config = dict(
    model='text-conditioned spectrogram diffusion model',
    dataset='synthetic speech, music and everyday sounds put through simulated rooms and audio effects',
    train_examples=39062,
    n_mels=64,
    hop_length=160,
    input='log_mel',
    spec_augment=False,
    win_length=400,
    conditioning='text',
    arch='dit',
    objective='epsilon',
    cond_dim=128,
    tokenizer='word',
    vocab_size=36,
    text_encoder_width=256,
    text_encoder_layers=7,
    text_encoder_norm='rmsnorm',
    text_encoder_norm_position='pre',
    text_encoder_activation='relu',
    text_encoder_mlp_ratio=2,
    text_encoder_head_dim=64,
    text_encoder_fused_qkv=False,
    text_encoder_bias='all',
    text_encoder_qk_norm=True,
    text_encoder_parallel_block=False,
    text_encoder_dropout=0.1,
    text_encoder_inner_norm=False,
    text_encoder_moe='soft',
    text_encoder_drop_path=0.15,
    text_encoder_kv_group_size=2,
    text_encoder_num_experts=16,
    text_encoder_moe_every=2,
    text_encoder_expert_mlp_ratio=0.5,
    text_encoder_slots_per_expert=2,
    text_encoder_shared_expert=False,
    text_encoder_positions='learned',
    cond_dropout=0.1,
    norm='layernorm',
    hidden_act='reglu',
    mlp_ratio=2.67,
    head_dim=16,
    fused_qkv=False,
    qk_norm=False,
    inner_norm=False,
    moe='expert_choice',
    num_experts=8,
    moe_every=2,
    expert_mlp_ratio=1,
    experts_per_token=2,
    shared_expert=False,
    patch_size=[8, 8],
    layers=8,
    width=128,
    positions='learned',
    residual_init='none',
    optimizer='nadamw',
    learning_rate=0.0012,
    beta1=0.95,
    beta2=0.999,
    eps=1e-08,
    max_steps=20800,
    batch_size=256,
    epochs=136.3,
    lr_schedule='cosine',
    final_lr_fraction=0.05,
    warmup_steps=620,
    weight_decay=0.2,
)
Rows from block 5 of the denoiser of a small text-conditioned spectrogram diffusion model, named by matrix and row number. Rows with one number within an expert belong to one neuron, the router's apart. Each number is 500 + 40 x the weight over its row's rms, rounded and kept within 0 to 999. All counts start at 0. Numbers have three digits each. After the name is the row's rms in percent of the matrix's.
Before each expert's rows are labels from the 100 clips, of 14848 (inputs lightly noised), where the router gives the expert most weight on average: "top examples" is what is common among them; "peak in band" is the frequency band that holds the peak. Only what is clearly more common there than usual is listed. The data: synthetic speech, music and everyday sounds put through simulated rooms and audio effects.
# router: router (model.blocks.5.mlp.router.weight, 8x128), inputs 0-127
# gate: expert gate (model.blocks.5.mlp.gate, 8x128x128), inputs 0-127
# up: expert up (model.blocks.5.mlp.up, 8x128x128), inputs 0-127
# down: expert down (model.blocks.5.mlp.down, 8x128x128, transposed), outputs 0-127

# expert 5
top examples: speech; number of effects: 0; dry
peak in band: 2000 to 4000 Hz
router.5 128:551541489465553514502550505494522557524475526525491521512518478629438494459454518487433466405492499501465544488471488516466518433521458480424568431468495433475464427548492473474528458453517464471506513560461445511486533570496481547488452479489476458496440541542481533555563479476473470429528483482518527479492572504479501405480528510465393483546469456478541549447501487525536510542506
gate.0 104:382510492498454457472487482498522484457463532590533549547506424543483504477495575525445502512524497519507465520511565490532526525554522461458396540474508484501491527451541556496540520469552487533468533480497500535499574525505453511549481489509549459464478444531537471486485489501489497451486555518447590488489421464499554507470461339483529445524475566465544483495540524513550506474542
up.0 100:379444524404488515498481484527503435511479445528524475566446448520480525459510485543576547498483529473518529488549445573518471517451542475572507565522547488462612434449463534535463477452485477525499514478537507507504534496575533485483520519523502527532496522475559451468515516538509574451547506509476550501524555467461540487472566419525493507423514458588465452500524508513537493497466
down.0 108:499506529500575495548492549509574541476529472493556506495528538425514492451527587481543488487490518489499566507492482471490484521559515469448477501567547439428433662480570539511474518542500495457470462541475471524533534471509559471494555501488504472500493540497479530485502481493492500560462560548553570507554541460486540538520439563519498448448466480423567474514472455437456497513541
gate.1 096:511597393510542495567473484519440477475518501497481563493549467476544555507544560451413420467543489501446529491400485511477530443531514474432456497452506453405530545535553499518546504430504534509456475476513488386525509543458497512522511468460530499518521523491553491528487510526495493511448524518512485535569523465519528448467519445553441429518495501567493500448552530501512542486478
up.1 100:479505525491454455482489440534473480486497423505516502519528525513521514510572542507405419515537477547452464490422496482483495445490481489479415480488530466468536541472547476547584555571462482492498505587553464475529565538477474509526612481479509558568471482451543574516499506542487499491476507505543517446547482480523487458517485474461409505540457479526442488434576465527453529575498
down.1 101:444468540489457482564558518521504492525461472438458503496502478492575467542529475490479571495424515535482498443540487560515499548559487460432488538400497532489508513507495536472586537542469590488465463496413492499420505472506470469486483461509511556451464527492399579449520520511500421473584505541505568546469470533487526476517525500456519510500522490490472493473545414522540481449433
gate.2 091:495510588450471543493485477503509451497607472545476449489488540478425504502554473515438487499446484455506474502488509506500483542475529507597511478559495546521539474480448496507501557556321392509495470493533541527473445563507501493501531601503479535440490470500551516507478463514525503521500481489480534445548438511490469527581508469464512468464453543467485523519485467429484509531506
up.2 085:514562481487474474491449436509495448519622491495552498486470496429595504493479478541578514550511499410550543505535486458503523545490471519486465545510530531561515563505498498465459489478456541500491543445512555438555518381565538468525510529493540524517525457521522496453451527494530463562455496469473480481488422476492595534490486486524552516495512532564556421532521513491510442447464
down.2 087:540582502492499520486487506492533479475527554520539546547493526439532530491435578481488404540538488549536531501523508465460550499436539518533473507530502446534414517468566514477557480449666512515473455517513470481589542523515458480486557451525490552533512516434496490534485507472516545501469500454526543503461485536543537445575472561499507533459443510529475597501522469466485522481513
gate.3 094:500522473508493555510533472522483544477535527494529466517515490537535514455497551422456473453525559495521500618440482585503425535552521406492464544454520456511492525438474536526540446495520487510566589518435531489533555471515459484540454471428477516495480526573506500458498546510546484448519510426504514506434461495425484507466501408474507469519480561479538439451469440451553488502485
up.3 099:427333512470483479465553514488508434545592471438495556455505561488518507529517476560480430488425484476500514458494512472513484481521529488475544480534509522622502587556463507457533488570558562485487485491504505559508483500534501553493557507551488471510489486463453485520476494431504525540496466447541502511451520554510531483521499495526511573480463540578452466513552495466466488527476
down.3 107:418653449484390516460506457508461558469486495544527478475482529554503502448467478501430427455492493589470488532539487443534512500544578521535463411448504491519554542490435502524456491488506550511449522462513498513487478564529436482516492603522496519541528469501475498486491473515445546465492476542492443507465466517466499527553480547549568504550535507523464534470506548501496501457510
gate.4 102:504457433512530546569581493489474589473476534459507460540515479521457542495537456512391434478498492533512547512450562467484536451534522492488495436482489518513456514526531492440602434406489500440528458514484456493561409530502500508528441572482526562486522462480493528478474488538456421465527467490491500481541526545509492511470456491518531507538498547448561530475453474561513522558569
up.4 102:556525543465501495493493473514522467448498545491484478406431553511384537583523537505459503550578505432470470450539488452502491453483484500515496551554514504539520536467422503577464488500492513527535487469512530521528426603444520518497504495480510522572535472522418509508565475508428494512502529414489511501514544496482491521460442411544480564486514470515411531530524485496452500536457
down.4 113:565481565533501520540521531493468546455503527519489453572476425525413446437470530547560504439611490453524458553454517456495499473506537466490491445476514526501532492470445510555569506535499505531490542494501586468509419609503472495538484488511483509544526455493410533489483481512427491494490491415529522473471517477461516544496445404507501460487532502461396477499524477509467511486507
gate.5 094:496572429510461555529509478506482535560560526477484455484551492484535557436461502512473505452470544502497426487516525568470509506496465477549492496475467479550536461516524446389547499402452448549514524509527504448549527548491543484552509528477561507464511507492556404456495504512482491531482486490510505491463515486522475449503512410496524449419461504608504455416484464517594551484527
up.5 084:480431481446477463490526513526618502472472453458535524496418474526440513520556473567463474496518504486482517492503512467540503434527529520463565522589563563556465540507540497585549433550476524454470486571485474524467497521501440458479555501541416465498467449496541522515545474507471574490495483476559461425519513511462524513586530512505488545563466532451471494521523496484498451586481
down.5 087:441600529463461491410540481493531507490502498531503559489515460532459447472525512453600539468492503514483540486499475474507523483536452471563496406475527499591516537507402459521543558456469532501399518504517468463495484521526520504477449503529561511432492491490495540466529470509580475488437478471510429472616552511514476479574481536524504544495511540465524515436468568538506472523491
gate.6 106:458538508509506514507512510530448488532572550523532532492512519536472448479599462545452446490492489444498508514505447527512545508518464506524449496478561504476548521578511472432586461421517438518545503477392453505543518496531491517536472533521577478525508476502505417514478477508461427501494401517487525535572587523488457486491506460545529506481478512483525416442539496447557530528590
up.6 099:502503485452556430491533507475521570478436500424476543473435502503466449505504564467536506497506460484493503536440516467514489453492454541437482415489490492514473473548529547563438544542502502474494445505560521535480498512487500512466458430503453482549515570537488553468542518502500582511531570481487480486458469459503481471473460567466504494597431563408430511517483490550457498543388
down.6 106:470517484547583512508464539507526439516577536536481514531398495432511512511494568502562522496508515459508535488464473480492434470520516487511452521542499462498485504585528525468530537442544483470472503505503502447484539462447456429468553447465545598528510535441505519522511503506498542543443453521542523512533546488544543473572467556500546504420349509491494519471508549472466487425516

# expert 4
top examples: band; number of effects: 0
peak in band: 0 to 250 Hz
router.4 060:463592469439541480509474526486502491533556450512551507525433528448514396506508462563565513613519495456551482470501474494494505497501503485456472438506520553531559442485529445463498505515371485538485496481526480435562493411505546480495507578520511493515539504482530461453442487513491444567438460587502474474510469490544524480526483459543534511519541495433492429479517498443470495502486
gate.0 081:522547619478499464509516548540549498502520569491495444509432589484489464486451503504518580540509524437518448521521492549461497453444451512542461486550452513505518534465495485551494506532505443645509523470537550450452465554512481503503464485466493479556514605526468533484497413535483504525476531471526443478566470512549445527540432550468538489499529489475455510505450474529487536547508
up.0 072:585531639554543565530486458505465501501532524458492457425539560576502482483464506488507519466448513449500493444544558456484541526489459473541547517458523469522413528451525498442517465436478479515439472427428497525540476555513516514493475594444508464516504479492457487516465527438472447484453524479435523546471497531466537516488480486562508588505493491543503445526490493542509501475571
down.0 082:553429560473539438514526555514597515507533500496465482580477525459520505467456492514462487458471522439486478536427504489465449502508514507435519481560471480522483465426501508451476530436501437536493491405494565524550518491484446460433526466507519549565523557503441476503557541471561394528577417522532487492486553482513481481545457536539481440480523509457551480464500498510463487563524
gate.1 112:446537518532458528586455512579455536425551571505508506511518540533486482486564518511538474488488468396512514604549455506509475475454524494515479508454501547520500468478501563511483481455511455480479516475526502517495490462525481447441443506529482532519461459513484562459521467500554512540520511500460518619511535561504596500504505487531495484522481495407476469420411539493573497425444
up.1 112:500537550510504495544463495536436470444506482456528447481552538493493518464563488471432502472523468551489573518433491487490459446486441503478443501513554502469535463494457494512450508437506377454477430453520494545533453575540540443498542531453525552523466430455540568531518505514505508511589466464452549531489572504487522473488542498511452454515458509447552492406515562484490502553550
down.1 114:537448489446469522404545474527514495463489537539523488483539492448489512489546446557425497569446505496488516431495436432483541426552437522525474502523439521575477498465495490494507448517547439470509529519507477426539484501432494542450480467523450446543445428539528583505485501504527510492389536472515479427537535459548438474464516439489476497542493461550520539518439528477523547479522
gate.2 097:568526383474542460496521523572545501422542509444497494584502504463557527484553569508448477499522483478526512542432535497445492591469487470469489489553512494469551491465491493577519510456518520435517457495444495505511539481406443486488521502439539599459519472515483555446493506481449487509514443507451518480533487543533530488442518458536492431553552475450447452445486462450516470500507
up.2 092:450500503467521482503482517394482475532555442517494581494485439482523502508516459430541542474444458570567555481485469527522485502492538521479482487465464489537518507525496520461557561494511432521510544497574503513558474494560510539499479430505458478472529559477508445484467544562560560465549423474466535445458535475514498455491552548496554456460402489549517458578491493523541540417558
down.2 102:491477551499524484531471501437540493544491512464567479472491507523470491497439422522501494478471546531437510548450501525527490380469480495487414442541561497548479531483485455471487462441491460556480500475610586505516491568456480473553469483493466507532527546536479480547512525516600452448493444414488505508500525502475566516501442526449454450515500498501570586520434502522503454460524
gate.3 125:494511514418498447475447491550548415486532484494503576509400455470478512522522535528487537513537521436537551540479470457485487470549504493530520520500607497532469537477504506513483443531473485464487425484523551506543525508587485537492510435519488524482508520547545504458541492536519533486577559501499554502496564425412500445523470431533517491456501560598546494518563553482560470507439
up.3 124:485490533447446439458439470548535424508534501501519477531438488487465504491497533517454569532540565490518498547497444505435468456531457477597483557506534484526520517449539476514534478484484497504420485482573561505464525517497498550514486507504514496517486550527514532477543440533559549489595638433534557498487538455419441499499486452499474536435525503543565496487497456487528485559442
down.3 141:476465496545501568537488464550473547445464531519487461500440462567493529527514485513557457444517479434499496460504493557514490418480577511452483511461533549517487428512492489527527460491505475551487525465522545543449426531440516461512540479500520506492511547487515538539505426465481549478478364386470545509537492474515620552441462463493542484548524477525517494521456499519497528416508
gate.4 087:430520432472540487524510525509496454477585454492475510516537455453602546428465449448480484451446497559466611556455540494502490474512512510514551431553536518475426517549506543503484445491507499441531423452474515499399475494549500474481509464493453508451460477451528522510487500502545576518539570487521502534461487505487462491521560594477483461465510533475567547515507517484471491557465
up.4 082:478435551498485500453527513462540524541476538571502540556498523566468426520417539560467446493531556500479494502532526509477504519605467512471479503471575540508449501524514526393560441485606541519535497537482441558557463526509570540541454493483485477509486446468482533524487506481476427401531430494499507480501482485546546468472462425497493544490521495516488510510503469545581466476518
down.4 099:556460548481476495480530460576463522482539520590478490574489463451572540543474519502516491492545526467544505522487482505504448440501568473554497515468474476483482483438518502503534433479578535600440434468401478528493542513510496508532552412530516551517482479494474539444413445533437462490560483484543478518471460468489456479502478412563523475454523489470562488534544473497485530457546
gate.5 110:475481580578467499490458550563491472516478543522483455515457471555454478517521489502555549504517555526553469485472495464470520472538447437459501517455614483494520532421565522481586469507509462508489416417439507494453591468527488542438517496524483406522479522524485449527536490507551501505461591493500521530432548483448552528517480489552490512451552524540505470456550541469484498464508
up.5 102:565571459480514451468518472477496514542494443490489553473547485439546548459479489483469493502465495424496538504556500530580513499483491542467529490504394483483457561524412475438532520446493501483510481521462474541570453492555496529505497541495580600492474483435519522468434459498474443460534415543444509487482512527484566459473560416541473533513488532498535579537520517489546474445541
down.5 102:598515516503474483522512507519444483479543521548423466472525472548537423510455522545514453515513434436475429525437518473483488520500472476425556554551573484500462395432461495452559495554481509469449509544489535464482553524469457439466455515458497474493475507544481502605536463511448445531467493555532575509463503489520477490444504470544483423513523500504449453532519539560502470504544
gate.6 107:528471471439437512488428472555506459550565534575484542520460469489523488393500431510485486514526442491524564500510496505491534488500533500505465484547558561509523490487513511408546482433490484518470535445472500465515535485549480446540533491485483471439504440521609510484455514496492433530457497556433535504535496470474476490586553427460507445508493545511584459532569542439549504522549
up.6 104:464503521513417508481438508525499404538584458542478534597492442499594470432467485498516536496468522534544541545486495553461463507528554449575487541529525509460512521420490495450556460499506503531466536439508490484473559493459487516518492510476465505459492524451571528491473511490577461490495565505478565489529454467450459502526526461500470487431597485471593461524509452435548479482494
down.6 094:493480511482565563510522569524449549498486479500467551473489465559509449488529442529508495459521530484481440480468547471528460456532479494493413435499531540536538468466535501465513450550490509536546476490606510455548481514496500538528442459511507425511491480586492534613589530506516465558518427482485439541505505494526424447469503534446512479505536481510503420468562460485498522565583

# expert 3
top examples: band; dry
peak in band: 0 to 250 Hz
router.3 087:499543465550446467562518532509507539503488506476584499520480500474517531498555536490553542591510472444555463582514482614515494561465541521480440555485512506491556475486509552570507560466450498577503476439449550442501492435502435453479423544510515523538554540542513427499469509539539522535439512528448484530525481521529499531484470486570550473532521532471504439511467468507563545442473
gate.0 112:507540489513554522497504493427528451554490543504480434431489502394528497504514482459492481532382508413475491426507610557449409460532493519467464448533459435519554496466543598476497504555475503455532469466525453496494538507475534522493500536475429493511565492499518543611497553515472502463494503526546476525537502511519528493476470470475517454539534490470502479532476534507549510534425
up.0 106:521495534510497468467528496541475552430513447494495521539487495557559490498458490454545514462556508547598477570485407476490586496471499502536487476504532593517490506581496409566495513474512497590515520454513567490449453481491463475459488498588562478523452546472505465432504447423523526512484485498466492528503415502501531504564481465517490519485479495557435533515474454471404479486537
down.0 118:520473567513489502535477437544464407493511525499437456490488499535558523543481507503476465533495490444492435482486527601507490505475538418519484546527559477536534420431557552528529534532594494558447451484492549498425497446480486488459551447511457499526432593522542563516490445452461524518468528459536532495472453490498475521467500515541537483508507543503408471505460434530463516549469
gate.1 088:533536478565505453549505497527501451533517487485460584385513528547510491490508453529476508495430431459488493491431505481512561480450461555490545435535490449524527482540509411449412455456459462483533484431565462458475420596528523514501486504429477544524560571490509520552515454435516525471518510498497502487467488475504452480541473559557520523478463515462528519532507492552536479521577
up.1 088:496468449568534508542496477488482526518517502530464481474509473532515475517609466484541502515444482495522484507520518438503497529431519495548536482509526510534509391516561451484542501480504581397473492505539482492493453464520536490486473516494509467483572486517504423485540534430508542487463572522497539460504492474448481519505464515469578553532439476509364458573586461587558542529502
down.1 086:551542426497510480512530542455559532477599502404515480471490500495501537462552561493482545511516502485494488504469449460495536445537495533442443481531486562500517610529485544486469544524497570549470519493520453515544516513541440490490507548452548536510520503486514531542570537492470470488507458539527473501528489476513555514527465530387483525388546478527432476492512434473444453458403
gate.2 094:593542488497573469565499487489467446607505541515536534496462544478519505543545506501546547503519470541593564460503473482472439459458551546461442527563516500511520451532469393492522578423474502532453421501508485486457456524449513463453461562468455429523507477549462456493471565483507477520526517518476480450532521503510504476480485519474428426516537510441516422503502502466499506515532
up.2 088:508496555423501488458446419483449519465482479522464484565512473563486482459479477488537542458565612582498524460506457488449530441475503493491410514489548540533463493533495399508505457511509531526487517516479552480519518502437550554524474516544545534437463504444498416496465536533531504565507494503504489501521574577496565464559446513443516474536507486503524514493445522460413556538465
down.2 096:511504456459507445456440450562493507572533533487520475547456521564519504399548521524517540423497553490408494493539554464501511489551464467495567529501558435523518513443519545486490539510495481438474505522518502501468516455451501529485486477550435588574513500470466557567495460545497466579482460530467522535509470571472531524545539495452482435499541522451526502560591479502543544520550
gate.3 091:471542567519561488479506462492572516537477446525523550533509532501560537519527433459453472512463455478497512505537556498461560455432491541496498516496430509507475455490461487527484492540484542518490481430480495501453494510506359496461499512458452571539466525458459558498468496562468514467491548489444487568562536546527539515553562514593524529470599557490546520486513531491469444413513
up.3 089:557496480445422520557443501466492581512523568521507493486482516552476474499537434466479528470493472560517498553423494501467485560474482466502487507527552559508496510475478442463467477493486515476517521541497461538544504516539551438545527531456487476504474456579501507490461582508521479529491491491521518510487512451478395434521551470434561387463454558452521450512561541528527446616482
down.3 094:529513529585442464480491531461478451525469566529513489468493469422487552477569467550478472516482551500512492433495523474519456482546534468510435526550467584544486540450482492456504481508552513496465440506521441422538527479484471551497489530530462486525474495429567571543523571539500497512566492463462491475468519454529599445460525461441546584506469511488505513581542502481539596464486
gate.4 098:487529509508517472541474412582456498575513476505397607469488526471487453546475462489576513491538575540511520430531546565427590539476492510473523501451451534539495506484512435564514550479488490485494469482538458455484454550490495523542474533433524492508426446502510479562514558471554487514488434489475492451513468570432538496569468486497577507498489497466536479485519486515527498543454
up.4 124:543525497542511428552480557471577452528515503499588516459488566533544503525553483473529542505485426467537532564463406531462496450431505522450460510567541486512541485564526426507511447480471509557517504489438443446493446491448500485504404610446494531534541523467494494578545440506486537516521429515497466475472507513497521500550524423490556474515512510475530509511499512490556521490549
down.4 084:544490523497523497514480401413443518455482495525577454502500454464511511523518517462541515517460609435503482465540468460444584469445520536479491485413433455480507491549476500420495476498477501540517476504452517437518479457540462539456511524451493495488600539506507525504519473483450482498504479547485481440445522576390522489535544490505398548492486513490506492458496522505498497569572
gate.5 114:456499479442478500520490484568480426438504637518556477492492447483487476528528548489524422479577568503518549531537479560454510481543502458539524496510475510504502512495557498465515437478526475554498511469480568519536465471472447477402517517547504489452532494580565451510442514440569532467538488547461517604480511523512446496457524473494577411499461520533514440486500526502500538515503
up.5 106:503489508486494509454437437540540445467480603517545495493496478491503484513513541474540427488576589545521500491513505552412542434508464444488524537536449475476476487522540540421546454484495494540492524461517546547530430497441425504390505503537497502469486522567520484468451513456547513418549506520501534576472468451469482423463529486539553434520472505514510429515467459534482512511464
down.5 122:513462477561475495472450446490529463517525455481447517468463452471472504506438497465547400504433590424562472449462489491439575541488446531495465442545443504533515500459501466618481533454517526488469558524519454531458614463450445525557539480520507516513482469505487518487463495476511558449571456491507458550509495447508453509506484530486415492549483549516469465518504540538515528520516
gate.6 101:483491480461493518489572527446539524455475534519456465488524495420538532490495578469558546566539496520587500539492493496487458536449506490529475498431534501497500507560532454593493483481502472560494485575508452541496443520543438439531511510589541466439635559456499501553466564458495510415514464488503482525498552574490509551529488500539453465493499512493496486527564511500509467419491
up.6 109:528511514571520482540437502558466471525519470518518532532472508551451482535534410487480438487423471477449461458510493511529590476538522548469476508577516513502567480435437536419517565530498547519536521382478553485477534459485534567458511487437500515577434429526508492486508441594521475539451489534479469473530424433533539464518512478497542488491529507489490488499496487497457495563509
down.6 109:529494521463481522454543517497526524553487487521563505492461465426474511428535462536527516584480487463581522542483474531482472506478511569509518469482572514493531494441494573481487549515514513432497486470466523531538540477564435471445497485577466454556397452489513466561477480499516538418547482511519516538499453574437507489562516504471591526483496512452490469546421504461491401489562

# expert 1
top examples: everyday sound; reversed; number of effects: 3 or more
peak in band: 4000 to 8000 Hz
router.1 163:521413476484516546457507475514484523475527520583497507487577498552517523476494530446459474393512538537475564519478473519492471512524465471477553544504496469538428583505479517505528450501593540448497541562418480528475567528538484510531542439489450472457479508525465487511565512497483551456592552369469544520438496463469477490481537505495505475490441524519522421476538516449522533493514
gate.0 123:505553492446494588520519505503535450491513497456516511509481533529461583494432510543505578558503461505533466528516504535472472537451550511470549550445430465529520499440493516479496527488520496486466512518479479537448540452454552505421555505537474492464449557462471504528477490422661469457471501499573521507493536496491431441524441497503438465497464554523531536445484461419466555530506
up.0 133:483503495490476537483551493534494475504535516533473481482529634554540484519440513608533498540492496495549507512439534471502515480461488517453492438500546553503523526498494574474498461526500526460492473504497452586541524479542559484406537493524516498522530463443470456478442516441559482460466495488480500422502600545492440424488396560489513514481470470514455511476496476517477583570559
down.0 111:465383521477462378451444529473481489542556516520503538507508428489509487515404564420441474496538493435521531476582489539481501484510420439544539527517521466493522496533453532518472454467515497487514478483518486520529527439566436520427437487523505491552510477542514463521527533529544501514533467491447466519462533496589484442433485408525459512505458441555508500517478512521524472492496
gate.1 102:499582499480485601561464560475569503528418483495497506486470523472504495504483488476476497500464483424456453475502462509479509463424514504542533455495515483501554459540456447568532546427530444542509439416528583517460476497470525489487513551519528460535498471499499466506534456466483512536516485518500428525538495456568595437544544526449504502547563603535551491507439455499530485451455
up.1 105:510498483461429537497452499453553545563444462425535529486467457518489549504480513509497490476489499446466446437567408511487501474472513448576578545572484489501521452518535417546578557519515497515479462535546536456456482511421468378467517506483445521506494525485475472526532516536428529473514491497528508491527470447485568478560535551517470480536500588514570474547492541478537513480482
down.1 106:448395504478499381439528482497469468483485513465483593550443411468492502573498502477533503547500519450528473486516514502455469519499461442509561557547432481486482459528497541515517525461525464473571530484539490491479496497522501524463457485437484499439483436515473459523481512582517478500539496536452483492542592559467483393463499488495481501501528387519510474455446475495562466534476
gate.2 110:548492681450457472561500536505435450506537528506555490483471448495529519467575471475573558499502514470498570511532474561513430489450524499511488469481521476469557490476533515525437507480491525565496422451472478450496466482531520446441432518522426533539541518484502421536471514559506545486489444503464475549558536520485527453471451518541524445457513462539498479469495506525516555491482
up.2 107:540505511507568471532504533462529458478469467491536442476466475382523500516482460475572592582491493508490463483449433520461456529531447441468483435495506524522491551451475533551435532452546487543446510436475529476556506443476519474465522521494537553516497475486488485480465513481528532545444456510566481491555458552532486481478547548601465551465573490584484518499464482493526418463460
down.2 135:551482441530569529506506491505485535508453493537482494535479543463521424551464482500467517561465512448469515532497525487498457506478483337496512613559476510537511425473583550476510492477523507533414484460504533544471555495444507478469490450465466522480450525504513543495515474478538505445520523534547579466465481486470489523433540436518488483523564478391451463518478475502472538504440
gate.3 118:503486539493499495543471504505520517500513464498487546489529568524490554468485542466482562504499463476434535525449456453521482509442525528562474525418547444482468488489510501536542605438453524499482437513457511419420540498529515520493461481432470522529462560481507464549562481649485490512502487515487505460451521398472546508484474501538439457449527497577533474505495488514448524520403
up.3 098:487436496495551478532421468459515453544462583442524504488440515458516519520526461538586536507516591483548413518481508494483557499474452518457509516538496532528469511489513513507463461473496481547499564488452480505598478494478405414451527513558577529522565407552513545461469433510511516535523478491483460561526458525529453481549493547475517524460515487548513515535496470581555538482511
down.3 091:469566572513470439490415475481470469467556457516467518509545432502476479486495505479491457490495530492595536515576503510454500517482507483414513488560474532471473522502419515557441558420448522458469541531436504506465527502445440426533513456520504496482480517537514461482457550402454451480595505502437506580419514560492487508488474475514470498551542465432476535525479493481510529468474
gate.4 108:436482507442519438466531481535405494483593522532478491459542559515589526520496496478525508483535497538460544489463502495507556543574440508459475428493542524442487590504583528477451486496461553440504516529505504512528493459532603473506520496502506521515526519494395529500504582472510490497515516446496497513411486508524525475438468583560554495498499387519502480492543487496446517515517
up.4 096:571502496528503473458554532523501517497581479422556478488529435490525524510426494441552562491478522558547556519552479510512443513506461463513570569500450484516453516479506475490496488459491543473497431504410538529487498505482538518459511579494442540504499519456411503522512516486569545527530543429474525518412533558472418536433533536549508507456534475458550446482464499406534495500512
down.4 117:495496453484518527521506441544435499473454526576475468484525546576544510455452476563472459475498462574484491473527455448522528478496519466494456449491535478528509552470446498511532478500557572490482491500424587462517506528517419459522504537530477503542466452509391560507495470504466486482423487392532473481437509466477530499557501572541568466576554537498526541493465465579497536485515
gate.5 119:474535499492472536538500475464492486507523448494507508432510538432492546570486473528498559540532389467560486483490460555446506492438500501493514536529476496534497489451505497480496535483482464537495519411460530474475476458502483512377507519415553422389493508512504464553529459520496485528501504508511516487538587507497419434522490482505489403517531591511496531440502480411489572462508
up.5 121:564499525531471489475508517512493531501546540550454570418543456424540510503446521483436501474544474486442513508548525525514512478533487508504533518501417481544468456501477435468551532448493422548500549451469586467516481523481515532490506439457531473478488562524464534492514477577469424564522509519497504561501504525519461438547530481503494463514545520457572511435506588394531463408533
down.5 108:536469557442499537472472505484522504528465516482469604562537452557568460460487476500512502479512596378466490461506479533520422442486474485501468513562453497511473525512524498460531468523563514529545515448510556542508472514460530457412507436562537475435485457562538547502528526539508430464449473538497513463406546480499483468469458509520450511509566537510510449495484451523542461526556
gate.6 085:499501406568431457499424470562489492554527460480508516597508472526476498454521494525556486502504471466538474522565446516470526585494516501558432512437577469478575462517537516460502509512455475563506458407485543497459595435520461507524505502527515519485537496518493406549539505539488525483477466563452536566468503478487522532541491478589525469490522523562518439497503469507480532467455
up.6 098:510497487481525528438531507542518523548482392508407455505504537501526534498524467481498498476538511438483453529445495481497447449561509519477493437487422525389469507508516482459505507500507503477512545367540460556533515503512423498570490482627500516556459463440506513513548528482550502527502478511562499536523459488554511519430442503554505477519489469488461492508571525490562565539532
down.6 085:527547483519490443554458493504504490538481455472470464504534451450506499499522466528548456511544526478552456455509413490585595492488465507549517497506543497522430517488495511455500526435467507510419443479494415452599490468473518527477542501429473489522494469526504518447433556524509526516566526483453554442490442470413474522595433501490551515474424466469475490483528510500597522485516